config.yaml
image_size: 24
crop_scale_min: 1
horizontal_flip: false
targets: ["pattern", "light from"]
norm: "batchnorm"
widths: [80, 160]
init: "trunc_normal_002"
optimizer: "soap"
lr: 0.0049
beta1: 0.95
max_precond_dim: 512
merge_dims: false
lr_schedule: "linear"
adamw_weight_decay_other_params: 0
Rows from block 3, named by matrix and row number. Rows with one number belong to one channel. Each number is 128 + 24 x the weight over its row's rms, rounded and kept within 0 to 255. All counts start at 0. Numbers have three digits each. After the name is the row's rms in percent of the matrix's.
# convs0: first 3x3 conv (model.blocks.3.convs.0.weight, 80x80x3x3), inputs 64-79, a 3x3 kernel for each
# convs1: second 3x3 conv (model.blocks.3.convs.1.weight, 80x80x3x3, transposed), outputs 64-79, a 3x3 kernel for each
convs0.11 090:101112133143160140076139126136139108143124111154193082155156149144167146113143097146125107172098121118151112137107121104126103158133127145145141149135108142141125085126091134142143106135096118101107117131098076129120143107090110112157097162156162132112151101135145132141135133120134124157149127117093152177110155146095110102118141126107120105087110149122094126124114101116035074143112136121129131137129125138130116126138124120106146
convs0.12 094:117085109175136164122141112119115143118121099113121128104095140104117196166138134129121149167133157113151117128136116147149123142139139134119145138131127145087143139109097131153159128120153110112124120138094132127109156132128117100135136149085127141128124096102157186224118104161132149130131150124109126135126150124136151115112121111146141073118123141111133152122107141105125145132152103117132158107127140164114130161106058106131128
convs0.13 091:142109096132143102105161106110127101139115130120102103135099124105125148147142137160134140116127113127129147064095081072082093062121081107119105132151122111142155117119116147141109150133172155106143160120152123136100092146135125149138108137113124087094085080107148122115102103116121130123120108135153180166161139138100142132147171159140149139138135124112135114125154142130097142130140088131136133150127111168174177179122143111112128
convs0.14 108:112076097125173146122167092115096145122144137114163143170138147079169108108117106090132137155180102163152099117117147084075114164118141141105121132167151128167124116111106115196175123161106096123133153116125128148132104132126152124100131136107123106159147149080146133157121105121143139154122156129114134097124110159139127127090155115149116139101153135111131128119147165137132085120111086135192141073155116112159144138089164116144144
convs0.15 107:146088142130150129112127119108130150122103133143111122110102150092118095156130139157108106115101094095108119147134155135107154122105162125108138129127125120099092156150125151158078089162162141146107140111130139136140128137135117108134107098151128124129122134183088142164147125120151162134176151086150196134139120097117115130150134127137106103128130115135102184124115099130132116143149114106103119160119112131128125088211100108130139
convs0.16 105:101128142093120113140130122146144105146133139119104099118141155136190134142167113105105150145134079141145148114122124092145135106155164132122109135192119137222131118095157128069088129103133124103114081101133137131144114164117139195117139133129123091128125071117098085126111149163107094153163102072100074126143132134110184097136138131139130101151101123136085150102104132127118120132158118153186163118124151154151100138146115132120123
convs0.17 097:127117156149125094166099099102096157152136176108127145144158105101138148139114097121111125086149102148135164117164082140120122104200138125161133147157145110119105109083143115127116100082094129129110125127107108123112128133138078100102118110115121118082112099129116110120121075090126138142138145161151122128145140123097119081166191213127116159113062085136143224118124135089163147091117122132156157103103164102118139118116128140126153
convs0.18 115:142145150117096134106126141113116130117091125138131126114067146154114123116165141129144118089128099161162119096146157125093147102165086110146102161161146119123120114112142121117098111113102124156095116144135145131137123095114176112126142115143137140116141142161117137120142151118123166174147108109136132140134076118153113147125145110082149114131104125137143150116128109109106120096094123119148115145128145132122112110125132147139100
convs0.19 093:131148140158074136088159147143084137116120088142149156135157155116108171105089160140139134128123132165133136129167098154164139169100143157151125134184099110128198103153144107126140130125130172152154136093116125074133122086117115063100129123143122155083112082131116174145104088123113091116106137134094125131135113115131161146135105102125155118116119152152141136113114103139107123167171131104126143086115091129126119167117114124125124
convs0.20 098:141156122161142153116131132062108152123121121121125103104119114145080116077070100129131104116167167115132155135134130153117135114110179144096124105161128152153115144127099121135147136131141103094117127201156116175084146105103136128169124157173107114141113174112111100120126111106105097118136098115116132106151144107100145139116156112106098103110093080128104136100113122106115140115105133118115119125161110159127104161150124158118125
convs0.21 089:152141115178142138085150137094140079088156124160147111129106107090116108114099140119110114126151098131144092130139161140162136118150121114127098126140136107129156103124109136116103114129120086140134112134121098116134114102131105143162117120138149114103120147165154133135131153146146176147131141095149094089117123133097089109151156118172158145111117131123097126166140099115141151128130146174121133117127147097149096169192168134167150
convs0.22 097:099065141118101116145111138091157120180093081126102093108159095132134144122159096105113119150151165117132131127174118096192127105105137105137159125157112091120103125116129070034079171107141157124145116116120135130107087151097154088129105146123152117113163097115133130126110178152121108107142129128189149112158137072104167144108135122164126123115120155120157135124115083140137158179069137145106104128136087112128120096114118096091152
convs0.23 095:153114155124182137145148163116135123123100126106147167130152123134127167144115105105109112144142105102144114145123189139149136130173127141100150135090078135124152127140172126148132118124131158110134152116112130105121145104114103154137142150095102097139140136120100138152130129109084133156125085122164174133105152111151133133093141114117121103138140104161157100157151128138104124098159118117148129136158126112100151140131144124084143
convs0.24 097:153112129136105092090096093127146108135134096113117125102177131134109097154141168117128134148122141104146099097138142140113106134107151150139120178147129138116125139150181169098095159130158151119130136126132126146085113158161098111076133141123123161115107123176113126115100060148160128122127120147162126185137107206107089099114092128137126127104136121112122117115126119112141122120144108110078085105119147157134115123117163117108141
convs0.25 095:145124094199162100142127126106141133136108148146119124098135127112102144139143080131118103094112094112153110114100113142110103098120140122140124158151097124149088108119119112162112117189107120116107130146155146136132081134136116151119110129131119110120116115164122099117119133109125126119139131124105146135129078112103096113112103131120142125121086120119110099156136131140134116158156121145114152133110126130140101179175136101136107
convs0.26 099:102142096156130139116128147133176118107142101123102178131071135122172132128121171112107146130115109129133127135097147126108135129146142129118159148143097148160155094159124138145124180179111142092123116116134103146133126099120140164150157107087110147106108154147108144135131113123172187116117145099147128118133119125111119082099156148095136141115118139127132101081121081114116124120132147148128114115210076133122134108153178117134143
convs0.27 097:168136134071127141122098103151128103149154123160122098129163142141159153066100164124113141169154160174152087103086097145123096137157151113135131114141163133110100157130118117121117108109112118120134100118111152082103136134139096127097138102151120086141129173139096103122126089086130167131112159129124148132135077114112138084130142132136172175137146127148148119169152104120113135117133138162148120155124109111123107167097123115118117
convs0.28 102:106123136140099114148108162107159050129113135138113134136149140147114147199153071121169102188099112111101096132106108090145100149104125113155112158127118099129115160107119146125107118132128140086111143096178131122141155150110167134084147113117128162110134128178116143103134141127134151063130123121131112066155109122154096135125115158141119118133156104086163128101128139135146126101121134164138137090148152159182112132137129104139130
convs0.29 093:130144113172139106115110137103123160101120138163094129118102120136111136122105109082192143139121131081132158129078123097124123109139130111141092151169138130140129151163149154175097164141181112115141105109112153122141133118100109117136146137130109139107134126110116116069141161133146141105100130115110131161177147149139117128147084090102090140077152093129120129143130113109115127112194122144158136115159131109082126156107138094141130
convs0.30 106:106098126105164099108174137123140119167117123143123125105123094096168180126101114144101100148122079081155168143187121113192173107129175119127128105135145112147138116133112131140131142136132130147129138072113141082121104103104119163122153109097123121134129128134130130129127123118169189180104133130131108129127113166104151151117126108132140097162110147114145155109119126134106113100157123144100126111100108135171144166160133087131097
convs0.31 114:128141138092137107133115133187130081138209100142120098108146133121118109125143147134190137130133112113166117128134166136128155129163134133138101140074113111113113105150127086105159133071139131139127137121157101117109160117104163109143136118124135119103163168090130139126099110151125123129104139106166150143180154155098103136112120115110137092094112116114112098124131112141131125120181123159126163143143130133127130168080129171090128
convs0.32 083:115160103131169144110159149161138119139157185124129132161114112118107126159135121128091099091146139122090106143101088115122137088109141106140118108096110115147090135114134135143107151124125136095111113142124138128146173143124152109142100138145118175155134197183168158182150126144134137125149131123114137145125104151155161126131110112152120192119128113115151146128129130088121125133125130179088145165136085082151145122099132106142114
convs0.33 132:086155106103209112138137106129162103127140125130130133135144106157045195108134141135171132164088115130084167128069148097192231100168099119138116134108133114124135159075160053200118110159097101139139113101143103144104132105136127120127138127109133122123131064156133156111151109100134104137134122126136157120168095097092130153138130109135133120143099154098123103153130112134099156093159155122136098094110145127139113137102157109152116
convs0.34 108:090120149068083158124139135146143131104111084091104117164127142128110109149120109122144123088113119133084105103103156066058136152146155108131132138126102117154104123157116069086154177093143138133145126085127139130105133095134127127115130136125160107111123128116131125124139154110145183165117125146065121131175133128165107121143107099125118144129129117127155141122111088139129144116108123124156175100148132109144126156151139090107097
convs0.35 096:139111154125082100145121095113112116133143122135137151135096134108127125110103091112143111145169151131122124115156112123126122125147129100137119144176138127136105161129127139149141165091144126135108142213123089138115093130102154143118169120120113136137119154139093118151110101130127105161131163133109090133133136150122117139072105095138148125196142105126145137134120127133140131161159134114114139136162137098099123105082076093138119
convs0.36 105:136141082160148128180151128112097142139130150157097119146143154150177151137130151131147136133140074089092116147149137140124149113161102111111115098144116117123133124138135143142113122098128158116110114114125114116117093078145096187177137103066103120092161127107141152096111130099129152145126109131124124120126136093117123109137137120095111096122153133074209132127111110144152113127109155120168145093093101086134114107167153134110107
convs0.37 094:119116150113098113126112129101107181152097154121095143138091080094104143128115156147124090155133105108120102104129126130108091131115074101131103110099134103128123110116094151106138124109110083124120149159117122107116114158152145117128111100161107130120147119089122133114114085113117099112156125128128104118091114152132109190098112121125082137121147113162131081146137090129120132130113135134168113138134131119121156140086113126153126
convs0.38 107:087139126157130075134120099152181139158144138141099119144128151125118151153173143148133156136077106116129157129135117126126119163111129137139155132083125155122152113108133130134139129103131149118103113117158085163118118179101181097125127066138129140102141127112164125079156157093175163095097110099148119125141111157114115139113122086125113105155136117099136138109125128110150092157104153127107187121151174174106107141115177121152098
convs0.39 097:122172124172111123090120102151130104127122110090093131156138148074154144135158125105119159151125131129110090129116111148118115116115148119131150142150132073173111111126089148136110089110133109171135105154160132124071130139155118145159133139129093109189145158124147147097116165142139159134124161089139131161123114146122135133114140134146167130164154108144140132134149110134125141117140090115151148171135134156119142149106094156145120
convs0.40 094:134087094127085127117137143106162159118155107137081084148157058129117092116106119142118122124099139112111142120138191142159102126099155127131155130111144143188128139131126137139142115132102126125135112149151131121187101103092126116103146111108145164110134142136152149097114113111127167090120125149118100102156147184154138134103112127136074115118127132144122177123114129110133151137193167128146161106116161106132140121100123126120127
convs0.41 100:103144139125098131126150154151117097123112103117149101112112149143129137129144092126108134124108106131102148111089123151156161111145128145144148093083116118112130115109138130131119114179061138103080128142110102137143077099106133090106191172137129159104140122104164141092108101109135131112117145164147110118099103114150155110133155119118158101106133134113135095137127132120149138112156108081108096114092159121094080091163133098163161
convs0.42 094:107049108087088111090150104149144119142174139143089102109142123106193124169070117129091159159158125120144177156105149085135138110089145132136103160104164116165144117162136130105158110150106099129160086085112127101123105149185176213146103100076139124136162134145131140124149135112116153140126145132114097066124100123130121156119113134099138109126135164123080121146131131144135107148089133147198134145151166133145122113075121103163132
convs0.43 091:155156149094183113092103154098127103117094117140120101108139159118076119128139087139106152087113130128072136104112113113079102115092132154143127152146132112147127112176151155203171134115115151113142141120148115130143125099112199190085146174098134159114137097141149137116133141149080115204124121136113154113124176130102132108115101123137112121081134123122100113180090098131122170138154144151108100140118121111123095106152112128110117
convs0.44 092:091164138121168140128109144121127132119109090141063153145145201145142154135152140133155148126196156137112110111124107132110123066103124140136134153178168135148192133126142113105155125174123110098134153151124137117137112112150132112106143139100136098114081094091131124107140099137122135117110160135122168110139134119113169123146155121148154145176128180130126159148113125104119112133112151128102125130139163127118106167135097156087147
convs0.45 103:136174104148180121118123148138100120113118119114169141144167181097049141167115140123112131133149143096109120122133131118080098135078120113119144099124139134098131106103097152189136116154162135150116167238174094092102127129135121154128144115113123104110167116146140168130122108088152189139140147079141163130084114132105130117122091120124101109131121105150116106129137117097144146144129131113101158121127159136156145142146105115122112
convs0.46 095:114174139113135141103108119133149140099151143101104161155125084139120139196114155112121147155146117138136101122135165145107134174137114101125113142129120104109138138153121131155156139103113097135116157136096129184133157119141116138116175172096110110137121099120070072110131116177100115105139119104180132138142155131195187121104131141142146113124121141108083157137090148162158109102125109120080115118122109103133120134109091113151141
convs0.47 091:106154114115122141093129121129137147118053096171136125093116096106101135118076106134146134127127114137132109134158127117133127127128144100109099120147125093119084123122138109154113122122113111113140130117128125145146114136134122133106155140169112107116124146112145141137117143101164165141141141114137107168138090119098129123136102133131130144120139110129109158119118154126108162135152156146129167133118142116115108146178150132130132
convs0.48 097:202161152119148125101107105140121102108155097124138118156104039130147136147148122098108162126112122141150147118142130129121141167086106117103131140129126181142114147072157159140114109163137117154122151140145114070100099108091109145165142096122107089150146116153132098124104132100107124090141106121138110120131109127166106083105112136119104166147106121099129123101093101130131174154130094143120134146161126114138120145146121116120124
convs0.49 094:135113146095091105111112097123177108119172087167093154123118135182101140182145101135119145111119152129135159109138139149128207207142144115136124134212160141133153121087099067097108124087136139098081088086109139116124165109137144088164123135146171123109115111123125125112103113155138122144127103143127145138110103124152102125131136109097154143131108092150161115127095120131119115130152141141121114118155136115140135150122139098102101
convs0.50 094:086121135129112119113145172112140097144082093124145097135103153148127144115166126142111116165200136074157093147131150114088137121141132148159168126175140121150100115097095095113144139134123125171122100147109148058154125172098151149086126091167126101136113122095135131096143098108103113163104122136136143121123179127117110107116107136116167100120133119136131161126125102136137088131114153123148144145101146136139127131163164146104119
convs0.51 095:091135165153118106130133166137139126141119094140102084145129116153097102157084057124139140131104121141154120138117128123145145131140129118120101118103086133123118126148148140137117117110149098096100104129110125150129112098115085093154146194084133151085111147130138130121122087166124115124136113142138137126135089128155082105127119117140120074154114086118148140120098145093119134159139135125165118125141140149134140156152120116095136
convs0.52 098:121075101106121119122101141102156158107128151113092102103149110153165126123107165100116153102118105137125087130112143116113152117162134171176103120142117146131130161124131108141121098149137115130109120119137114169120084131145079138157070111156142139154131096132136129154115109113100057141142070114115104132178159125116154129130156094111094097127141131131132122132127093109128131122146135127116126126084126131140143134122159135146110
convs0.53 092:178157106145092112120167149160150119128136126099059110119118186152132131117094147121139140110064115107091067117130158110172152153131142107109106145146136105124123141128122159107119128149140118091133155130104104097143133115066113154098144119143178090136117142162141129140127145116121132155155180142141107103121104126109096122161142115114077107052130100074117099083106095193169168138145129115127137141101144136123130094101126097142113
convs0.54 095:133116119121119117138127070137100137097093156140118097156099151137151098096115150118123129139145133116158119103126141163076124110159117155112126154090134142105125176117124123125133133110087147115113154160091177089110122117128132101072127117115121109137115073129116126157129088123183138128132174123126166164105126108141098141099115099091181094146130136104130159090094132144095107120117088149146126125126125145126113142140125166148134
convs0.55 107:123120112121148152080116120136145140111102143123127131124167115164210136118141119151110149144107094117116114146092107105127114130163120139101110108142113101108142126147129119125087109107111127141169112085119139149130117095135127083124117118125171139120128125145125071124130146133124120115116134118130078123149107069132171131117145126089162171132103133161150121165142081110128129118111121123124095141106119103136142091100144124111129
convs0.56 102:130134157106104125131106117112106119165144117251174179126098091112092110114107130081145155120138118099129126147132151121110128161120137124113110111157125126135111139138119140115123106118119130089091145127123179117084111139117127123138091132115143126139118103145143118139137150141141126129143122131113134145138110124117130122255247151182170070161137070131255255138213233085108100151150142118129130113121120107107090123131132145149122
convs0.57 095:093110091114185152156148101128121131117133085116132101130147131137098116127157160119104117083128098117101157075110092124117114113129147131150139144106149116125132110145134139157157141137117129113126116150190083118122139183127120096099104115123173121103114148127160132169150135131163114119124149121140094086100084154132139142108126095129170126160156128116136081123129072146095154124099095135117138151107121124111129109142136087139102
convs1.11 113:121087132125090124144151181168147140114157130129114139123075155105096148177141122099106114115120131140142146127097105117129108136153115101045122099121134115187127106079121110112098159130169110099117126106132129116141092101168099105137103152174094143152104141113146149102124110138108103123148129144143137161161143135140133118101109065165142140160151128126093095083068148139108150117145150114131187124177181126117121149132121147177116
convs1.12 094:138127133142180140159168167135120131140113120107119135125148135127165132138139093124131160128092121137118133086127134163124112121131100086119117132111095159125095131149108093146123121122123118108092124088104113137172135101119157144102112107129114105106172170130164145135161106136104124101110150125121137081131101096113137134115115105178119131130153137136161105112119132141117150138105141133156148137098101123080133131114136118158139
convs1.13 087:149084106114077124135132089126143144103101118094137123121128069099091124128127102079104120138121144135118145161104149125105123118097141132186148197204129098199134145117133126112103093139131119132151103124127123089123120160166143154141115131121145149147102093099113097102109131147142109124134137124109141100110133142125149135106128071102117144099096093117154127125105092142119138182125134129112143164114094092105108128178104147116123
convs1.14 093:153116127132122143124143142127160149175164183173148140174144138187103155117143137148142124159131130148177174142108116099099117071100134163102172122116161106151134178114170127102164135158123144136135134158132105090135128121157127090106097095114106149142164115105119126099143131172132100136165137130131161183126178157145158147174138152127142106158120166119099113108090096149128106122122143108106131144182163133145134114146108105086114
convs1.15 097:167132105142131149142151126125134138109123156073117102134159131158137148075117131095106116141093118100126104109138128163159145155132115104120098135089117133126117119150117161140109132132108133141123133159124156139124103114129143139145117137121141153185094132132170121115093142142098148159126138134116133128148132138147115122090090123152138109142140124096081099149143088104152119100136135094117127120109110147153122132107139167130163
convs1.16 103:132146115129141160108130147125192170163163130147125077165163115185173180146204166110132124110139101122104108114125150145131147134133131092109134124111156112163118123105106113124104121149101161129110118163130165133115122131134127148195121104126119153141114132125093141122145112101117114133128103137133134168106137127097115168129122127156146146146127125102124093143134132149143100141097088147138132142156170122150096111102137116106164
convs1.17 111:137144151117116109096121138096086120086120139130141155088095152078090151110066124111112133156133148139155132096124159126130116108085132105143167092144166109089150140110152104144138106144141101096125114138119148133124132112157097117141085121143115164147145145143131112123140168173131111149129111155123083125114112106090119140118125136142145094110108072111099119171170125053083057097137171114091145159137119089109141122132108122126114
convs1.18 090:141102130142127094110139110134158164130155116157121117117131151141118119123131134092105090143138138108107146126116146150171123119106115163203178172166155173159156137091138120083117134126104128142124153123135146102121125156128123132081173143106134077119160139117156107114131118140129090131141144106065120105137134124128116126170150177146158147133140155109123129124126134133156160109178119137083153148156154134109117125129138129098134
convs1.19 095:116104157128123128093084088149143122149129113112150074094139144129190175152131116139133148161162169147103146104142111100145112105090125095155136123114164140134129115145105085102131114084142089143152136177154117132128131111140155114108126111103109094136099136121154134173150139165103105116109070107120118142109108136114123164096117140138106098126140157104124094169105104134093099106112136107180164116139114107133105137149102086125156
convs1.20 096:130109140108118116120132136148166145171140168126129166123114101117115087115141138105128154113095129159159107151147098139097120144123097157168147145177155132158113128131129102095120151147138171117120094089127116158124126139123127135126118149149166161173169125178088125129115100157121133124200167145134157145139109126111134115114158145105152150119128115140100135176119140166171139106122143093086104112129151153140140111122135137127140
convs1.21 124:136107133088128143098106124094127125126136175189116133124104097090099116111095139140132132146132161118165146146130110092120126099128145155109097092100124110083111131135103099140137103121144138116115099053109094097141131104111127082120108127129075119127114129145129143133134131108105114119144107132098098106130122109127117134149168169129129112144132138110133129192153153134137083154139135156133112114093151144114121100084091087084120
convs1.22 087:111137106132090087101120097122155137121111107124120151172136098113136126137118144143179118087103096156138113133102116109030134137078128117084134135136178155170173117107146084108118098111145141122126145108075113089111105072108145125073130130148094106147096096084079096094133125114117143124128078131098134181155107110125104091165137115128140093135119118134122135165123103106118063133115126152117132155128091157132109129129117141112114
convs1.23 091:155155135148101143121148118100121106164122091103105140120118092089134080090097136132134178137079118110106118149151141136149104099119111125129114126121105097088087165152150127136112122127133096152165108137154117134081149128117123142133136137125133140139141166107145137094121098108118107115160118104077119134127098154085099118157145144150178142155107141102151148142149204144114109140122142177128153133122123105155116123095132111152142
convs1.24 097:125123145139130108117099142106125145112114111116081104114116109119121127123108140129118165118130145167162150112143097170131124100088159118122139119134110084132160085102142159168083086149134134107114069118156112121163116113085137149093097109165138139114084105136142123143104131151144109118184163113157140102118168141151150141131127157123123131115135104112118142100130125121093144114112101135102138120146160097159127145126162150147123
convs1.25 092:155162110191155098108174141106142114116125125136129142125115109104120114109130140099092148116158147123128128113102128119116099138130138129136120129135141137121162120075144113072128118148158126123120160115131133141124097104149102105144121111176092110144074097128079110131080089090112103102115103109128161126124153131070117164112127169133123095088124114141080149134110175148160166101116130095133116186146115121146126113102115125137108
convs1.26 099:113125131152135095157139107136157128177149159122123124140143121139156131136159109141120125110108126092091115103095123143185104119172135082103121137110143127126105165107123147130119121104108164128114141097116087134134156137133090145102122115084117149138130137134137100139130177179154122153213172159146100103136114116141119107124126125120150153141162122102137151142132143119090089141090154140121108089107105145119086114127144180140102
convs1.27 088:116124121124147162135138109146167158141137110122122099109143164116103146105111118214141127123117129121178120130094152124120123095164138119149125155159123172134130116150104131129164131119162133120107111108155147118144109120122122112117133119148124124142177105136159193103146164152087131158110134141113139144110141130100097149106133108114120187103121136132141145113170112109104137146161122165084132099104146118105140139144146131147122
convs1.28 108:129133139085139148116120151124166120106145106148128136101110145083176190131167171148122116130154100140128130134132132128130175113117133109158158114158136123116133136127140166164133155149125153140155099148135115161145142140112136154155145158139142125132110149111137119105087142113123145135137164145118115113102142126108126118152105115125108131120132117130116124148114117178153179109151141143140149137152151072136165127172183162158169
convs1.29 089:129159128118143131113098146119153079123173121119136173130136112083122113107131114192169108123182082095103139111123136107098126135145101108129159095127182101160156101155113147107154111141118124130125158123103083144125126119130125158191147139139121103093125116124187138113126126126154146152125133128142148162117129146141145175162130145117161143145133099117127128126162157123133136184133127122149141143136210104125111167160127112163165
convs1.30 095:141122096134120167094148170135152071111092091134111138099148131097085091133156141102116130134136113145135126152181120143181177168134145112144077115153102129137134134081105110075100097103136106114136102151143125118154125109112133124141160146170117105167082120124092093116188177096106138110152179149143107112147139112160121113119164116141149138132105139121134096147106143119127157142126114119128104153120122155177142119167125153140128
convs1.31 096:115127128144120138129156160119137094137099171171184117121135117144161123120106154105124117135102109131113135129118126096143158089124139127114094114146082121129137105113120127142108173122155132121130142116120195168144092104114073117093127102122104141135136064087157114121143111140115107099084110119140138138104145157142137135149096111170162110153136137174177161108066133090120113143082140106174117121111113129118090114126118132134120
convs1.32 090:102112131105105128144127167141115128108114094150202109123107106145125147165130086086098119074122149114133078116102111104093066106116098140146142153176188111163148123146137144126125127138106119129108121069124095147118136143149131165146158152111157132096093164146141147121136123139123115178077141123201167145140193150122119124130125152104135132127161128123126121106123131089169110148100143089152103138147151152138124136135100136103101
convs1.33 096:151161144151073160149137130123122173159127165160096149126128137117156130149120114121138137138129120160117109143122203097097189171169123122107123088115122112096155154112180092115173122177149106094135139133089124095119147098113147081109114145113148119136117132105132098106131133153117106110112122108090101135125145095144091134099122107150150117113111128122139155114118164131142103111151108127103094093093093133093113108127104126073099
convs1.34 099:149114094142149133143145145153162171173117154089153148127117123156102159129116130131136094105155154113083176126130085117202170151157124171101118143119137110103121118156098099126161137109153123137148142125120113111132132137134162112122161124113139117123085111172107075095105121146135106111117132161142191168152156148151114161105123113095111119125120095133167150145186186157113167128156122135151106165142111130082135152115146118129155
convs1.35 093:122139109138131153131137114098111117115096136172124133153104106139095114143135105152158148096107130145137134107117139122127132154110126123122105091122141158124161125125111162105141101147100148184151182148164175174178131103109149077079130151160098127109165138122154118114143140134076088135087060121155147110112156143123128146116119130132151142188189169139145111120137161157106156073075118173147144154155126110116117115103131130130109
convs1.36 100:115127120104092151153149164147097098139117143115150105129110105151115158140150162117130122134145149156155134125104132117163113155102094118110103124161098124115089090119105106165152115133164127126117116122114127093109169147136130117129111147156105155147125117135172121142140136102127145135146147146151129116140117158135099132144109133153141136118121142106166141148174112126155128176123149157114120121142134129121127147111131099107165
convs1.37 106:099098124117137150094146128173152097124105092172121113128159141135096088131122136109134144070083120123072101124119139134097093131120117098104143096110120124085116140136120078130107123133148095103121118070089150120174129165143143117077143100116142110125078129138112144135133107120125125112109131129115098122139107115152141110119114122159124119129131106143146153083084120080154119116138156105062125107095137121132113108118093068126139
convs1.38 119:115117128143095106127107151129143139158130153133138127101133083114120151149185155133163150163148108107123123153129061125120112117105153122166143122176152102124135129129131116113132119116152136145159139167115112114107147158100134119116139093138096101136096121115111124116088115111101079119142089149144132113126129138095114136114103089119129128140125125100178169075167158125114165120137147144208133122145080141113109097125128123140129
convs1.39 086:092147186116159141103122147111131176159100092123126137108129124126125184169153112142132143136152129125136163121120115113100103147130115125122182187138108106154135115128168130124125149114149116106124076081160166134134141116132126148150162135112133173120192174125114126123136083121110108153134122124108118112142107112117114123166146120156133127146147110132161118085103086073150151148177091120108140111103149107120122136105127101121106
convs1.40 101:104098149109115126148147123178131108109120140119120150122112091140088114133094144133136097136139124137142142077084140130141116108133103150103116132145125109139135126107105093120147124141158093156126114133133089125101100088114123127149111164141120147131133166139154141148094124158133123142133156170129114140110129131092144141085090075109143122096149143101145133142212135142175128107170135163181092168171111119147122107084133106079144
convs1.41 102:124119102115126129121134126150125101103142133066154164189127121136143159136124144136147138116132131115123126138165119146169153153095133132138096134130102132097090164104129112110112115134123137127139087142117113173116126149113097149164105111148124109182132156092150146135175143152193188136127129136156091063151106103118091114128150169136101132108126119141152140107109086161135118084123132130114144143148129114125149131108098110103152
convs1.42 096:143148116127131119108102112146169122142146149174160128116153109081109169111092164132101145100106129105107113116105106090069115089132106133134126115137094140118120124085104061125110116126159111097169141113124145128105169173148097138160089149108110079135103128141107115124155127098126103121110129125099105127132081122121107106106121117114120124080107117184148158109167148131162107115135147127123147140172107138115162122111143101106137
convs1.43 097:092123116140131168156138127092130095115098131106125172131119147125125102130113097124116130102111159115146150132078100105110120118108096112121114137145131129139155118135140126125127148121147111136145138152133134153091132089099130053048104091102107106138098130148113126147123133132068124172086097124106145144133088122138112124131137131104146158117132100104132109168129063124112127108119127121124107139132139101101102117113115128162144
convs1.44 097:095126122125112093136126132096142146137127137075135131122121117125145096077131134131162142090073146094157115096125101128147114138132160102149128095110135145170126157124127127154150140146125118097133126089103114122126114119141202143079098143088123117124140118148142084128120127119104123136126109125126123125137170136126139147103106096140121120125118137109092114142106077093111128123097113124134130124117130101135108115080087126104115
convs1.45 101:123134156118119127114102096119107154160096129144116113129146113155207136125156136135171146123120126149139133124100104105111104095131128106116131094079118120111123133146150134152147156170138132141118102087108174149150132135133148170115149174123159128100135175115085124122136129116164096133193101111134133131113158177149124134157128172128137135103116089130134158110112151125141101155148116172158133149165136155161172168134180164128127
convs1.46 099:101115138101086094134090129068130081124073107116101121073096084101106113149136131141105135111111103130139119126091110110139119103128133119081105101103116151120137118095083104115112156123112112064109112101131141088143146105058125118139115116095096105139059126125121106134129125106143098131131129099107110105160139153126181136081094106116124122113159132106043075092131091078111123153130133137133145143140127112106133148134155138110142
convs1.47 126:128116138095094101141099108105153125123160172119136134105123137113066073117102126139115093158154160120140150122107132104080114119084130116117112117072094143098125122117135147094109114115135105097104147052077117085113123134108141136117148118101120137155125140163107130139122141137128087119106091125117093120115086106125127123126134167092092149121143142124155085130167121134143111125131125141105111143127127100116108079065120117109131
convs1.48 099:120108104141105119109079045126110169175140141154129127150146049143139103165129095096123102123166165125148127094147116150131135126136138157088093136139117139166106108113140112120119110174153129141114117127133153124129112148148078141154130131105153130107122172146097126109148120104154110106128153111144171149147161140172180133100126113100131112137113121178151105163166096121118119114139113132201152120159175110136156154112139166123128
convs1.49 083:102082091088110092115118098100165142171143186143128119124128094109133087112111108100158115125122112133133116152168051109168138139136159095149127124097134110137154112115064121084130101087103121122126125118128143086130111163141095154116078111129110078129095127115126140092153167140133101141128116154105116081102149103128124144108096112114113145123151105108124101095140122134161130123131135162117128152133154139135149102122132114110159
convs1.50 097:131134138138123134099113089103123108122122129079135151104100114118115094108138153178140193141086169142121159143120115128161117139167106155135113127123093130135078117114108114117135138101078088130111137093106112121111176198118129109091152109142191132143118135145081090117151131120111148134115130144143142109181133136193149146112121147134107125106153141096155160121113137132137096152127144132124137106114090117148118118113103109155118
convs1.51 117:147174125172147101081135135102170165101183161102144124173133125116116115156141117104134136131128186122098176134106123135128104118096149142117108144104127145124141119147130110120115130119129131104128116080129113119164120087107094116160101123111132097117125126168164124119140126124145164120149157117102092107100098128136133113117128116141130130138147143130144083165169128177157134100135127109081116107107137142145145182147139160165133
convs1.52 102:122093141097101101117136091146151109129138104117103138117125124129098089136085118180128082141131140147165162112143152092161172119147141127124088097116148123111139171119115142160133129153126150121189139124162108118151121137134094145115120136110094117110123134083114088140154141098141182108142143108161134160167129130132155174102103108122140132131093113141108115138142104152120111122149126170172157148130124123151166113169158090147153
convs1.53 097:097092149116129131106163132074130054096118107120116155113151122081115105111156142137111134122145136082100120159137091118100121139132135148134121121124114130130125106096115120144119112169111093117136116118103104142147127153114126139148141157142124122082130120122163197074149126139131134139128150129142130130109122096103102092079116122085129097097114104108143152112092067087104110104123101122142115126151140149116142098135134124109129
convs1.54 101:178147133092126135085118101151141119141131136150123137111151129148121127095119085165125164166128127170139149132111106120169073097120112157134115125151086087124115162122092128139132107136090133135106154098078100136100125153116117128114097087124129104148157141110111123092169117116168113091107177110144125081161146129163121096134129116137069129088133174113179130154129132125107127083137131146138119134156141160159116149129163157149122
convs1.55 106:146134146137152153181166149091103107096082137130099107109134168114103148117136172120128125155110094135114090140118152122098139112157118124091113129122131116105123121111123137110123133096146137113154130102115108134124163138094139128121112112148114141119154126098111155106122105145125154160123170148092090098155135104149128140117127120109120134156140144089130169139123121116166126070118094129115130136149112125090077088086080100090076
convs1.56 128:110150100112117118101114116151123050116098072117106081125144096106131076101092137094106134115108116117107131118119096096108094131152129127147136131123120141116135140140123117121114132096114140122063113107095134135098131122106093122083100116108120125117141128138113124136123131132143142134090097108119153155160164157158146139217221190224186163141134082093117090169166139064044071131138098116137112130138099132127101100109091121115118
convs1.57 098:149122137112102129144128058104089130160111113144137175139099137123116132130099140088121090136106165120131125124158179113126142126072102155150146108152119104110118164156134123139177151146107120157141122116155138168143124144123121153120128091125092188078155161115140137107104148153104126129130123136132101082110109102157153096156113119127127084138120146087120139111093147123067131142156153108131101091094108163148136133123127131146140